Rows from block 5, named by matrix and row number. Rows with one number belong to one channel. Each number is 128 + 24 x the weight over its row's rms, rounded and kept within 0 to 255. All counts start at 0. Numbers have three digits each. After the name is the row's rms in percent of the matrix's.
# convs0: first 3x3 conv, stride 2 (model.blocks.5.convs.0.weight, 96x64x3x3), inputs 0-12, a 3x3 kernel for each
# convs1: second 3x3 conv (model.blocks.5.convs.1.weight, 96x96x3x3, transposed), outputs 0-11, a 3x3 kernel for each
convs0.33 101:146144120134116088097118120119123196152144172101136159121093165121140180138127155150144158123145150116136191144125175160125182166178141107099093112152107109135099156097124153132121169153143140107092098108091131129093096106165106088163097118120093114157155092129121144121123122117099135121115131103169142173157101090120093133086126128143152160137138126
convs1.33 102:103110168126108143097173138161110140093090132125125132100108118072155149081122124144155119143071144143090120159163127161158165123118116139123118150151168124127155139127130140150146121143129135147133115181167125075122105118129153150113151171098154089131136124088197128085138144144107139107130128120123115135123099077103137111
convs0.34 100:112123121108129139181096129160166118157124100135115106146137151090111140112120138078117141108146100159155100114164131131128181135101143123111114143143116129108111116135124121127137104083129154101106124126120132105109110165121128118116143140116160140147144120162128118171164152142146129127134116119124138136151107114134127110088146132121132158129084128
convs1.34 096:145165085166134106127087166139168099145173141122127156174143115130097127110153121130142140118110100107141128147109076045192182127107153153145126139108152138140166132157125134116087118155133126118126129110069137165091139120102101134118163136112114124114134100150123124117148094122132110099139135113158111117149118099157083135
convs0.35 104:152135101125083121139105140120138145197153111136138118112103126128101110108125103086118101119132140132122134068153130198144110156130129124137123145140161106124124129129102160138112147127122117102115123092136110124143134147129109139139122119100122122149092149105159148179133132118090142107091105092139148149141133133148118092124089154117125121165127068
convs1.35 101:127101159145106120163137111175116083098134129119146113138136122164172084157146150136107146097092116155134103126106127097129144161171108121139110145098126117102095146106156130151139113120169102116113124163166095139118112136144153096176166062134125130093111099105146163146110101110048112138139150131115102152145092159123161111
convs0.36 105:107181152170095110143153107148117123166142169123117148098145110163158115131112117104137142139112113092097147130121119148103116143144121120117129143119147145126094142131128098110153140148128094113119100131137147147066086140126121127113137107083090136137152110109110134127135109107133111155110146100154103146089124133120120088129157124153112086157095143
convs1.36 098:096095112161104164131170122162130102144111107177090142151089127128109165128120141138145102105101105121113114128111102124126136158128161148110202119096164134134087102145145106148086108093081171133115148118121083123127091142101148165155098113098135175125117171141098129080095071125134089108153174145114163109121152119153110113
convs0.37 103:112148135150112088128126086138088112057137085079096099114139169131140127105126113138152076116108100133183121111121130163167119095117116101130128150152133133122138125144110147123107125100126081130156132142119119136132110132163096135150094138117119129108131144132141136131139115135129130126133136147127112138132093136113113171130105115148106124126104128
convs1.37 101:152113088126118133118157138146087093125173133064112124148119100114155098127158123131112112128138135111148083122094114075075134086141082113144128114119136134131161103130140154119136156129123103164123092137145114092090115144132111136156155181140104138171116141156172109113123125147151092150119124131139122157167153119089170113
convs0.38 099:121128152154134105106077065144179147152146094126109139175212159133110130118152085175127142134133118102129118133188134153144130116120115134146135161102151152148104108095156083129168082111148123086111094123121121077137158141133154151154116093127185166137131108135130128106118128147105141141119118143113160170121144180123140149094103106103136117128084107
convs1.38 099:099131163113134175101134172149151136092088097102107146153122153114148174121108133125126164149157139083099141140119133144127131118140149137088131080117137115159181129139154134108139111157145126139103078106114113144129124134128121125128122146122135120102139083118130178132144129150121169172110169185164156129192093130158100157
convs0.39 100:110153137139128137114110112106104125179166122138100115138125113142177126125109110131091109124078137131117145143126163161133129151127119100113128096146112111098137132132119107146135117120135107109122129128106122123130143097119096133095121146123107093133110139093106120110095153091113136117148128139098190188100076165123147156117113145134147166127133152
convs1.39 095:119135154120126078164109144142116104113104146120107139143087117102126137122091120144101141139116142107155137137152137164137102136093171121130128091137116157186147104155171119138109139130117136177165129156123160100118144151150129123128102078153124136105149161131143148151125131105131136177136116133098106102095133149112142131
convs0.40 099:164133124140094127142129128154119136125122112141157163095111125153109145156133147109105122070115088092083115129138151162161125139116127114119112163114161133160131139141168146089118110132143113150131119151135098088136133140125124133119102129198137133155166151163204217150165151151131128138105141135130099140128120132148153125097107121134118131110166124
convs1.40 099:108071153145105169132099119081091146112136151108107126117094129073089102138120126109065171109113153164160104130119143120102152132136156129108128154163108131149193143108100157139110147122172091156148153071167119130097135141136139154134153169117115101157165126127117130159099153078117152117097168159132137134124121106101130115
convs0.41 100:125097142156097118145116068159141080180109113109142143150134125189142175135101111119127121111115144098106158138146157134127155132178135098103127114088127148118143121108095131140111105162185113124097077110098093112113150145144141108107129105132130126172179152127143128125123140117151081146105115153142183139169142151133227170142129123110133121130110095
convs1.41 101:134110121124126108109081160152113136147082127087146113132147163153173118127108109125129136135123148124149100144107109102143131102171137135104132141123101133119109127119133087141154135147121114110130136091147108109129132155148136085093133122127153123154110134170145092139107149121130101148117114122115104115157134125147110103
convs0.42 104:115076095115111078121154134106105096116137142121154158115113157140102121122149133129113124124100114186172132121178122098146131106112096169141131143159118131114109186158158163141152131113140164095144145110151114113116150107135094102124105145120099128103122115088111122139096134132106081092111118124127158147128138138101105086135114129109141096144115107
convs1.42 104:090115157148149111139129152157147123080095154118108132123148119119082116156077125141150141112129123140166150137158119175132113104162133154177122107132162129084125089153135139135117113156104092138150148106128140157122127079097153158151129144131123093114160133110119084103157156152124139151161098117133108107137137149125140133
convs0.43 100:106138147142173164137135135077101103103151122154086145126143135099131131132100128114139112117158132141140127147116134103119192132099122129105153135104103107126152113124109127073116103122118100109132127110092174122110097114141101157080127096073112131115122099169148087126133134179168119085164129107143100130142125156146142145114133126134167131143110110
convs1.43 100:133144125135148136082136131125106133143194124166085082106112132117111129085131132131131118150113121105105126118140136096103116163075123106165142109139117153208098116116110112138130104085141167164096141144136097141148162179176133179201176091104176114126141128118146115151133136148103079143142184133086107127090145151112164101
convs0.44 099:093124138142153102140099131076104147111137200121173146120091110101109095092085117135127107084070129137137124138137139181130121169095117132106128125156125111099120113144109160150125172106109115127122156124125141148136130134098122078142093108141090101142117151136146149100146072125133088120112126159128091129139156154126134122139113105131139141133141115
convs1.44 100:127091095134150116151189124137117102146167123140124121120147114158133116118140163146130134126111125119146156123188115164179096043145171113106117146147140134110119163163155169109151179142114144157161141048053177128151137067071132145126125159139156143112130153163107109097162187153131110132069102114173123173136168168138157083
convs0.45 106:146131115161107146106139127128132139165109093141087108117126117119108103141104077094108168097140123130155161083091123130128086123098111106114109112133094112135149115126089157117083145127132129123133113146143118114132130137159175126161131131136144125082151101139146124135140131094166170187149119136127128129123133131128115119117130145181122138135171123
convs1.45 102:144152147153087089160158075103198147121213180168115114132081106172120121097109120117114147128160091181135161132136159139120147157149112135151110113060141157114139094159091108116175113112134174125145109106131156154149166125116156144131116086150163136127091111120116115108120120137080144131132160133118118128111175104144086110
convs0.46 103:138150140097125158125166137131135171069151143164101150151127160116145110110062128144109147100129105156136159101094107127114103109154103134157157093144189134122129173096132128126095100150144141118119125130128102134145101111099106092108124128112134125145153173122111118133163133085175110112148192153109118119126149093148124113139098072084140144150146136
convs1.46 102:130196134129108171164142188131095152157140178086090097120080123089126159088125145129106128163134148143135142132092104113111125195115124144118141086086115120154092143094104137157127158143100111164131086116141126136125122099108195102138103147110113143117126158138136106087146184089119146139145155174121113114100190164068105184
convs0.47 105:114108102137079175129158173133136152099136120128105163156125134124125148115125145141115148126150124138100136139118147103157202099112130115083121116131101082112102137102147117145119149114118138115090119132126089122150151099154126135085057093120144162124115115158155094135175147120163103130154125093162182155212125157127162138123123136158092100146105117
convs1.47 098:109116153139081137086128120148126138144136113118144163108119133095143077121083137142111146096104151143126186105106136135130153115157156105135117127114119135166107069192110126093177138089138112109139135127144145130165154106149102080090112122104105103110095110105106121088141144110125137127126134109116128124078123128115108151
convs0.48 101:152127104124142138120152123169151127182134148126154139136160139141140102135127125157139113147155151123130151104102126074112137094125093143096091136126147126128129123140114101104183142121108107126145147137124118134125105140119126136099156092068101124110120112121143132156145165119115099120089121070106124114108088131077106177148090124154106135142087089
convs1.48 096:128131138140135161149092146145123128132134100148117133106116141134137105106089107093159127119112126120113135107140110106135139119165104092152123136170114102138150151125181118140106114100139146142090167099128136133124122138112076137086125150092142172149166158117115123136089129085097144149139127140127138178105115150130134118
convs0.49 097:123116127105131132114095176081113148123121159122179108107116157163152134155115130097118118084149126109139152115172092103126122101089122138118099149141140111123153105166121161141141145157142120103140119115088122121107093143162145116160183169104104154091136149164106129168140113090118095157121114126122112146119117130120173129094157173150129151110168143
convs1.49 098:187119170093118154118095146148129188090138105135098145087146156126178151147152168114147105105117121120077154122161154091150119133110134126115111083109084149142140119080089123119115141171153166139147122118135114115122156163144131128134149158128101131085149120142108143145199127132172136124154138133208155113155159100162160159
convs0.50 096:154086097090117137147102153137142138081116125104173145118101113116140150127096110140128123123081145127122133130118084109150106127083104097173121130131120149121121131132148112124131145126142145104085116107145138162171125120107130101165155148153132125133129109114161136119100112141112138151182206148155139099143127148138094112093111153147099165126123147
convs1.50 101:143117136111124075146133182134119135132144124097138127087151135106142092105125142149131126127122128141141195136097136124121122099155127114138132127121168093085106172107126134133140122132137137137142073129130139173150150108082155087118083108124123134148122126157101136106145153094113089158099104131139162146126125145134114132
convs0.51 101:157127151117073170135111119138097144084149111173159179103116185126120095091091128099119094101110109131163148126132109138120120089138141156101112147153137132163124118093128133126113096117135106093149139104119151154120115119133081146122117141124135159147085133129125093117161139170077103088094125113093125068124172109120146118123109130107096125120120130
convs1.51 097:144130072189133144076105125111118100133211164112155141141143129163198184095152124106081109142128163108158100177139153160094116121109137123083136109086116136104138160140142102110153098135141109138114146142138112142152147113131112081135107102147119124141123120141106097145112110140150122123150102157153127120104139176093103080
convs0.52 095:112128101093128184116170168136171139129100182142162122091149171115160165152126117089139149140133136135174122157130111153154111158090112118107147117123166160128110161155117112101086100126108128089110133115118143101128139155144164102170128163163134126113120141162109144159135100089088142060117117131128132190119122115122086113121156145131096088065115141
convs1.52 097:120130114106131116148166148170126107141116102150121117121171103106163080143147150148122097135113092132105143080106133189154135134132152154150108117113123142105155137109118113128110127165125142154155106111130114141122122127092157123117129123129146133140119122118129110149135120115137118105145168158145097113141141137114131136
convs0.53 103:152145138125161160106116164078122140090103116141107150130125123098120160131119189119151114092142138137173102142098090115125113133146127134131110140163174151102134130087135124126098162124129126164142104115118085087137104113122135145134118120145081117124146076130179129132113130125106145121150155112117150129147135104124126152142136125174129152139161144
convs1.53 107:102147112122144145150180138119130107114142149100082121124110151124135116127063163169139160120117118136128128124125151148105106157121136137106137093092127136067126144089141114162137148114108103095074182136131086167141111159112084095154096134131108111146130124132085166177112125130137192112147153114142152132088130126086149119
convs0.54 102:157093165150112100141160123138141126106135101096153099132125148165108136136096138100130141124128138155113156160157120142135118138126123097128131064131123109107142121141185093138135130110124094126138151149164151155131150160155119106150100105117121122108130134119173143118125111175164147089183151143093090099099100090113100124114186168103123125119108136
convs1.54 104:127119150132117133123123149134120136179125173126133122123099095099104114128140110112129108118123144083117132129131145133156129132146054092138124178102134146112114135140127100152158124111106109155115114085118123119144109139144186144118140104134133157116132100100115150128139131149123075133067101099080130133161065158162125122
convs0.55 100:137130159134092137125132089110133137144137157142124122112097137111159085136119098127127134163118110097080120080124127104109123120144162128083104114127094128129100093121126127140155116157157159143125154140141145126136099145142122106244153178125130117142123160115087103122111116127132105136139162143117147135135104088131163098119114148114130159105136136
convs1.55 103:140105152159138054142097137123154139136125118111172141105119103144135116148102130155167156110111134133142134107104143115137108109114122129110113070080129133110110125121078121091138092159138161132170097143113099100137162137143093075115128082071137080127176132154125117145123129177113105091133138123151105130198096123141102057
convs0.56 104:202151137094109144120128136102113132120137126122112136101075144073161095156152086153132109145101100128154139131159101136119121149122141102120113130131097154091130117129141170149138100132133129128097111134114123120171047091132113119093134142111158153162138136130095090109125147119149106123121124124129127104096130119095119145113126130122088153117153142
convs1.56 100:117136135110083105163124104136120132148181162134139132119134133108150168127117081106147106138127171121143140117152113119117145086101145168136137117121095203090101098170130117083151110107132174202125127159150140134109108125116129155099121124107116129147091112148148153118135094084118093108121103114120106147089137095153160133
convs0.57 095:082152130102105096108118129132120103071147073091112115099133099123131086152090122137079118085131116116087098151135146103153128133164171115077101096126090135075105164124123116092151135176146161124107117122153123093135152117123109147149116107139160095151118127118102115136197138124130116120129144109180150111179134144159206167112135121141097118125106147
convs1.57 097:131122102154131117151150146097162091118104144119103102123165140143138152117151145064087110115099127114093088145107098112064180124125137115122123155070121144077104144124114123160122124115128143114108129137127131101102123129119132116146142096120132108107092110140147099101174107151127145075116102105120126141129175122117134121
convs0.58 101:181112125114161131137116088103098116185127110157099102125110137118114152176157125143102137156125102099120121150146187134141136140136108129119115104106151108124156112127138152084145156214124097088139151116124148172132104123143144141115118122108131102164105092145107109105194118123183121130133120092111134139105163117102126112145151101177151163137160153
convs1.58 105:137139128102105179154167117148117155089137110151127135129119130122087095158137145098162143110132105084145098112110110125110146125119119172112095099139145141145102100094180130111080145179179050098142165146131143162115150113122128194070105144129063107096117114086130080104142176115122149129113102104136154116097100153089131140
convs0.59 099:111125134120099138108111138158128125134109137095114129178126093175117135130210136160131135140122142094148165116092147172118127161108105188137088165102089126150077114118149105094117139158111079115103120154131144127132147103108114116103097120127124124125137075136172157114210180150127155174136141129126127109125096111132147177110124154124147150117090161
convs1.59 101:159141110105122095143142116102132118121086112121129100143094120108094140109122112143126133164143152112098163142136128141085082111120138122115099154146079130164133128081114125099113116094129107084091151100081074170123107082165133134119123127139145124160085119129100148162116136134145099171143108124121190131162103096135108185
convs0.60 101:118107095130116151149183132093059141164162158121157104121107096140144126111106131077135108105113136134176141147103116100137103138101141093108085110098129111147159146114101132133130114134092124118108122186122124092116100129124128136138162097119123122097210186176094170139096138103131116136119105130122084112129168124167184184097131136164138162132141157
convs1.60 101:120117123152113151135068111109132146156117120161121107127135172121137163103131133140126136112138183183131116122168124145086157140085132131116119172119135102119145121144136104088125102110128132139123117135146119129127110142178100089132133123116144124114126157142107145138152145147122194118130098095136121127069144159151117133
convs0.61 097:147107128111136140145131134113166164102104172113094097143115159144166122127114136113090114125127138171164145134114133195135119116048130175134134098095115109129135121105115124091145072152150187144128168152139106098118133133110121128104118116127142115151113145129088107138206137139136090112117088118126108109179129153156187104143122115102085128114134148
convs1.61 102:143148118167114156126126083121077130105162151127104128144105113113128135160138138121136112155149177110140137129138139150080087121133158133185143144086056113103099131125141141104124135127133120116090138153149102116087139122118126098105124120133113113125121142163168112116111111123201097074096126163160168121117078126148125084
convs0.62 096:098123136134091089106106120104097087148131140111105142113134127119105124127146153121111136144122134140175134135124109107150120114134137153098128153103143150143165158178099181130136131137110126140097141112157182124137160108129148093092175120101138113150126135098094072130145161143154168120143101114085111182150138108128124148125154095158125154125102138
convs1.62 101:138123113135115144151136145130120102143135122124124143130087117134069136122110162144106145082089127133182192118125094121120141133116144149142123184091199140150120138131096129143084099153148088092143173145085170140158079122145113157111155127129122146132164145108112141085105141127117117100114110138111161138118154124072155095
convs0.63 100:169092088140184099078122128137123208118170121133148112086112118128131171148138161149122108128105171123142137116086116095142115137141121154100138117084120116116133123189110159087123132160101141135105110131115115138103155163128186138171157136102139143137115143137117136111127156110124124113142148130118125139111117122122096113128126105115149116109107109
convs1.63 099:137134122141153131144123072147145110101152178147107115135148139135124153117134157170168133123079170147144100141125147126062072128070130167116121170139142113137120113127102116103096109091145114152155125041109134135073104148146160121156089107123130141136176111115160135132146129139121156107130124141126151113120187113133117092
convs0.64 097:124133124143104113159115074147169131160106163083101175145164121125122138123125095126132101120119112123134126163136168126157168146095113088073176109104096131118120098104119120095093107112111143121120137128135123135145146125115112111155131119172115140169151169187073132130125153166136140122137138142152171138152138104179129111120132139069151165099100152
convs1.64 098:118122139139139148143115156135115131131130164136126103115127091148113114144121121166143168153155153124154117143119153114162177122114142106136162114125119153159162112126068101106082092121110141183133155177141125129137096095117094087131097144155126159133090133139138105135135151143133157145129137105130124115135123129121143136
convs0.65 096:104098091104140075155109128136084120101133151119145128153097167104148125112119120105140145175141122119115158146101131133144153111086140136123104111125092129135116128155108118080102154120128167089095131121136120147136146134150096155162157134160111133152129137117145124106146091121116117107103137104126169137185101112130126084153133146100169127145103126
convs1.65 099:133095117180130113133121086112153139124059107128164108118117108137093107152132131104155169169144125181161142162125145129105110112136106132155133091138173130134128137099113133149140126098126064136126119114131136162165118126121151181123094137074164105097129068101172146109128189079109119130145132165148126139111107118159154117
convs0.66 095:142138128164108124120143135117088101130116132108127143119084094068100095108139170139189124162113140137124140155148123104147132116175156122104076137143133152107150157116096091155106114111109135150119134105113136123110134119112129140085094109075112125105103073104149101117092114136180134149118148149097154130104139089082107083152122090127110084147129124
convs1.66 100:116160193108106067133117109160131119144193092126157114146162164112150118116128130127105096093136138106163150131130148133112121143106170121098121146117157115088146111137106068191173112115121129156103134150118112127122127141176112147144139077132127121138122123160095125120138167167118140170154149157129121140071110121109125128
convs0.67 101:142090107129111119099117118110194218090102150116110141104136150106161147145106128109113109132119099089118120138116108081126100111103102135126098104155104110127117134123147125088134153121121130117100142151106129129129085124127120100146106104102117081108155151140126136133113101073176110126169116088129129116131103135119136135112123166129069118155152100
convs1.67 106:111131160142096105119180194088142151137072110128143130106105103158070096140136107104139109160149125114130177160117165241232147127154127153139161134089116160177154106125145094153165147129104146150114144095129154163129097085127113045119141114139103081120176153131110106098112161097095097136130161133070132110135154142132126120
convs0.68 102:111143137139087127138094084080118126144140098132157092116091136225141100157138146122131152124131150163168106112117140091127130098127102149106084133104147135155147133132133114110130083126166143072095173135103158138142173172158114113148084117106121119166131143165138120120145142141126112137089115118137156126139154133121147159105101111126141144117120099
convs1.68 104:149150147107057195135125108098062115136154171120132111120112146114122069116135106160163122153110100080128126099116103116117086116154118142170096109153108068100102186112076135153139103135150098051137193150084143149135125105138119107151128106078123128157112146117194115126121092126109141143139156141124081128152049158118112124
convs0.69 103:147139150107115101120147154160085126072141102192131147153163103124128123093131169118155098138151128110129130115150130129135131115106135109103106128104117120110142116201134114100147141153186152132092136151131117161123138118097169098117152157140123120172081060095146167114093103134109144116102122135128112116123131111174110124131106098108081087157177195
convs1.69 100:110183125143115173151146099137093089183134139091128094131155107115076179105093116117150125124108198135171142150163167138130122137138102145104141146160101147092112100116189119094134139145128109109094144201188112152108171115117090137138164072119179149144074128112134152117132116122126113121112078118143127149136135144152164128
convs0.70 099:154101135097143081134129110130099126119133172164156133152124102127111107110141182136148093072130135107098093142095117128129108107136158160148160160082118153174108141125134127083158125133148137110143126125123121106173165133152150119161100138143111130132127139147145150136079110132083113154102139109135161131142128115141107161131101135116119183109113132
convs1.70 102:117115130138086082123117139096148131090120148134080138130167132138100134099121141151107132150118100162144171107135091083149088113115116151127106115157132164139150110106136109145125120077129149128153083067142133157112131182102110064184159149120139147127127092129191159158134118143131112138127116118160133110122110122124074109
convs0.71 098:105119134103151127124140172131140136155103178138119173127152148148126115130139148108147132115138155114114102161124110148135099119122104133160146170119144156080113103082097078095128102111137110111158127107116157145118109120122102084156125193173144151135161159171155142163157140160158104112123084122120127124112132122098108153152164124169107163135112147
convs1.71 100:152117105116139137106129169122126156116128124161152163088120103109140135147109116187149119147133081126136100128105105112141073142124115150106126110133139140150127126132126144133088138138128121106108115132095160082103136112171151117149108128139132137079150161127101157109124126103121095098154122153194132119122148096147148118
convs0.72 101:114088139114177143121141149113122126115122126148160118085150152140124134154073103098120133103112153111110146148187135174171153182147179132076143108134113127103094114127120108098158122178139109165111080121097126108131089139150130158164124108135158142167121156171129153120137153124128125197169164144134128100152142122165173131128124139158161159177101148
convs1.72 097:113130134129124106145166120146132149162099113109071082149097111132097070122134113139157119156132103121156101130139140130125106087168122125139128122090177144148161115107177143089150146090125122168163125128114140118124114103112146122102140162149117137069115162175101161170131147170111130140133135102176145149195103136160120155
convs0.73 100:129166150135131170133126133131142105159119079150114137137102134154098142152158119150138135138113111116103073093126129150135128130172153159190121140157120145124112114119127163117179173179150113117103115161107131136133117133148171127070187131069137141135156130147116111115134110137143179118133154118117096120107115177131112130115101112159142129127149140
convs1.73 101:139088094166117164135126110150132129125097146158146162173126107121139132121136132112134154180119101134114117146159128132135149106115169100132126142128131121122111163128148122122121110138162189148079117108105109128184150116127115104148118129134147115125092132152088148128150149114136113124103123136160208126180167099118082099
convs0.74 107:149114111146175144119107112104118149133148155111114128133157140125108110139101124121174146186152120139110129131153151134127140164157144087142156126127131127095113078148109159098114125096113119142166093101121093120087138098159112138101080082094121116132168108178177149202151137124170117119117141118137129137141110138150187146147113126125152138128082137
convs1.74 109:161118097122137122142130106124153153094178183125170145114148188156122184146110141115102120111136136093147134131151113129091158121155108090125161181093078179105100141135143141134152129136141172162106111165141111096127141179083113082090151097118140135142149111148138137114141124106122082118155103156104151124093183136123132128
convs0.75 094:112122135140115123175160133144059100124121147116164201119135083115089109173153143134145168154152134135162145161152164157161168129114110134134115169120157159171206171090090085100096100105106108102124123127129095151135141091106110127121150103129122125115095097102130118136134155178153113111145180127150143155174173190139164135164153112142135169135143119
convs1.75 098:107137226121110127167139066135154135116115094141135107146129146134091146130111122168122110076093117120118151148120119143118141132166149188098110145104093076107148120098082099146177127159152079128150109140119139082123129099120135085122086134134107128115152133123155128110131065140116139171091101115121160147132144144147136145
convs0.76 097:118159148091089145108103103137126133150119106117172148071135170114124116165136137155100121123086108156162117102099183096125134121139081112103109113149115124119129131131112120134095083108117128097093087128096088093111120111132111097094120109110150162134161120127139153122154179142159144113151135147135140111112132074116107087156140148126083093152132125
convs1.76 097:131142123128143157113078144138145121147116118146108106133089147160135156118186131131172126154133149149134117145152134139105131112169100113136142133176118135124137130133110117116144142142139166107126129123141136165122103091123171150123110072132111117109117108164123114122111108127116118138149146152112111100091138127133074098
convs0.77 102:093124094109126105107104126167128142135149178070122145144161143162082161129119113071080123111129122112053157124153087185149123068123109158134138128103141156113119136147145139126128113082128126082148083109124106087117156152137109094157119131114099135144114136196143174178138183167077100136116087124146113129121105117152129082139133140127114088091133134
convs1.77 098:134127121138147158107103100168149136127148122126091148131196095122148159116107167116121141132161182104143143125148097140150141131141122130087157128114140105113149132122115092175149119165127132124142143100107163131137170131127142099166073088122153135148148082132125154098131093167107126114108160104147108135185129108146109117
convs0.78 095:120129120107087106112128136144147139141134148122147128104096110082106117157137135132158147171126142146171144100124107104132120089167150078123136138167110116089154112129107132097145145155127107136116132115122187168175127131138131174122135148086131126124135099156106158120094112123148122127158161109135138144137141124101134143123095100113112136124119124
convs1.78 099:142129145126120131148171166079099156115086129163151144147141110089164153140174128123153115125090138126132170125124145144149136110143139117148123109144123139107144146175117090157142124098112168125107105116143128101142116119098147108105161120104137123111120155140133152141140173155141081135105129119083111145101125095131127137
convs0.79 101:135139152096086179105111122138159157117119158104109129162097112118143093161127123139115148128132080121175121146112116103116123103161155115131118132144090160104138128082101128155129094129151140138149121105167139102183096155139102116163156091091130143120123143122113112114127137112101118134122141113142146109115139100130128119098147117132152151183141113
convs1.79 100:127091163176162155085139107132107117137124076140116158151123105115104102106142147125133160130148134128109170131107094116112149125119162125111108126110151126193071127089144117126116149106137153119093114173148107112148129161171143148125144112106127110136132115108136130124113099141126118108110109135094115106131109121135072130
convs0.80 102:090152145136150089126111111114115146183143110137141151173102152116151148099141090163144135173149180157125117151142109150142138114178183137141115119096143148122148163100145090097104143118078126133087129122093111102108150127078093158171115132154147133152136111137119190105132105114107140136119114152121156148165121118124145134139150163112130143123111143
convs1.80 098:140143130137132084096077115140123120105156105150179081127161108080159164157129137134167144134161095123110152125151153113095105114109105120132140133172111144142140087133161130107111135113111122173118153128134107120119131192113095162143099073124127083121127111100110111104159137116113130141098149143115118118075153181128137119
convs0.81 102:117151144109103151093138120082184166150122143130135135088091145118138142119170104073110140094113139112140118118149097091119116076089159126130148125143133141146148153145169119127176081123114100140129102131111113156098122105131135156114121129103125157188102135158151161120099089118129158124146120141162132108106120074147139060152117084091124088125110047
convs1.81 103:120123110135083112119136129147122126135161157135139147106112145089213156108167136164109098184112114123107170119096178172184144144098106176152129142147155137122134168116102160124144125172139168113125087098107097096143130115132154122098083132177104115148108107109123129164142121116119149131117098139113113127139083142122127129
convs0.82 102:127167155155099138136150124109103127089116126134081138116158150117130134118096117098096128113122138135088153108142112080113098103120113126141135124074151095136132082117135146140121179164099136128137148128156143140135096101097127109104149068127120125132087120107119091109107099141152167141131117111135110211122129188124144219147095128182118123143088133
convs1.82 097:146108122124131099117151160112139135121088146169133106134110110132163158120140156099166158147126132127123135141126125142109116112142096121149104101091082162117105114133135126122117130105145092139080070108106132096108120121169105129149118159122142131146050112163093140173149147110123169099129128167106163130060098141097106171
convs0.83 099:097116118141098115152174096148143152158141148155118120135127147123161142117160144142123116152163168088136130087078117113090103157093116160127111116129141105117159109115159090128097123133139141115108123130112138136147167099084097126096136125127105096120131130125140116130101100121123115146123118097095147142121126118109104091162125140123137142126114128
convs1.83 096:113155119069129132123109136128102108126146133138134118138140125135181151099082157159149122119162099118143157147134157126138113140095149093098153142141134137095126117159142107111133132122095149194110151103081140149150140131128111109118098134170107080106136128119149108111124150146144102105172099132138122148155145082132129135
convs0.84 099:110136104100101180111096149140115147112114110111130121116115142097123115159139114139169145163129147109129146172138129137123148122160123128127127124129127119144120097119141108126088113140105142136128137086145114116101164100146113183094113106109149117150100126120145109113133173175142137116097179139135109120093113166133120110123123119110158140142130190
convs1.84 099:125130094127144109142151135108126153147144094140167121125139119087070103155138094165174119166120145109088090091127115109139162155111119118162141176119152167091152161082095141116111092088128152158118129095135109109110103163120124152136148127099127165118123157145125141108149130135106064121131068116094176151101127114118169114
convs0.85 099:145104114137109136128105138134120138117139150153122092155122138132125081140083187127127126124136087144111137127115114110115176081141114145125130113101108099107133142080050116107090141127118115162150180107153156160118120118171078119137130092089131129096146138148162129120177096169124138127135096128103117136132143116116130133110073098125142142126094143
convs1.85 101:105097157147092074113124117126095158083142134144142116132178150088111136136128169137133098151136123140138094116129127103134118160144098152156145128074116159158108114178102134175153128152138105110115062088096156127139143143127095164102110157107150092095159099141117090144128134130143158104137141118105075139033111175100136144
convs0.86 106:114067116127185132173149137071137138164113175157119108100127136113118124081104117081097153128167185194177144109123112118083097104096118124102118121137102155128106153121109132091116103135092112150133138116138146129125153109105132129141172131106139097127100107124136118130118123136091128130130116106146126179133087141123123099101124151150121116092153147
convs1.86 101:121089155139101091124157101182175104077174130166150093145096156121117135125114132121165121146107143098137147121127133130157089113128164181122122182097110139114100117131073141093134121118174129106081115125117140119126122142120123127108121109119122082155133090154126143089118109155120083100126116084163149106156165160105147115
convs0.87 101:114131128147154122130158136125079137096130077119140142144122120141127128103151178130139099135128160138137166163101119200129078166183128105126087139140175143124165163138140139113130115117153136118116119152148087112134136138165093130106082095106152123101108216116107120145117095093138097127101130141148113068121119121133154125126151096129159118137143107
convs1.87 106:129116114106148203157094136094125086176113116115126127103128231120085137139133118146141113150084109139112124149120085131098130145129124135123142197143119160149132124108133118132151126152177108159126133076150149150123108151156146115096113076102128110125082086110141130120098108132128093130155125118096098101123135133116153123
convs0.88 100:154125144098114114150116118101102127210129074197178160100127135109120110115164158152146140118069125131113143145121101156154126103168151129107116131127114130082110108104123164125148114134161117127102124133113169096112105113135137108116151133116121148100135164154126113124120119105137151126113113161206150154171108150187136110122131125127151160137142124
convs1.88 101:144089119120116155139116121172078107136149118142161076091119104111107135109134102098128117096112115183152150158201167085131141138115141121140124085142144151157119102141148131132094150078124137117070158100148113143159110151113140161110098092100126142120128141158096104095166119153129099118112125138151106155113145125103137145
convs0.89 100:154152131135104114156109149110135185140067113111127147138145118090131172152126133139141158138141144102153152113089099156137114125159102136108106120119149155137125151114135104106112114096150117070090102141105102138150109156122132128126109132158145117084142152117125139128123121121134138138124110111098091122118119141120169106087084103120174143187145158
convs1.89 101:131085139147154140153158113103103132118102117139157081129153120166094118107107146115134155114105108129133155166114132153148079129166103138113115114122134155177138139093108101068133133122123103165152131063120112102105108115108141070091167122109128106142136110139109123126075085167100091118145117095135082129123113153166098125
convs0.90 099:149123125116144096129138069120111096083112096101083151137131121145110133143097116145149156117144105135112101125142112138139143139152135105125175110133135150152126123120126117116133127117141141116143105162144071125110149142107165104121104143124101118143158181138159145131118139155102115166136124131137156173105124155139084164162146118128143119128121124
convs1.90 105:130123101127113084127127167114105112120189158116090091123148151130135104174097148103110152073113163135076131121105148114086176169145128152132155075140157140087083100175125122130149115147136104091162120091130103133118139149201095142146140156089154115131170144115126131147149108115092081074151156108120110123112137114148129119
convs0.91 102:132160134092110138131106117122128118085181099101144124149101116106078150094099134114131157097160136133153124114131093108096106147172164159158107167166130142114153094124099122150086181101116144117107122108098103076098129103154090147130115119175172148127183107128134130108115143136128144141140112081128110114195103096146153093125111097131120139129136098
convs1.91 097:128118116131103140076100141155134162131152118124099099128156126111147098153102171117108124121146109177143113151130109081113128148138127157152101177120089112135121093128115104119101126134118133107115127128128116124136178162116120114082055109112159165173138100151075143123130134140102142106133096126100121143085160071162116140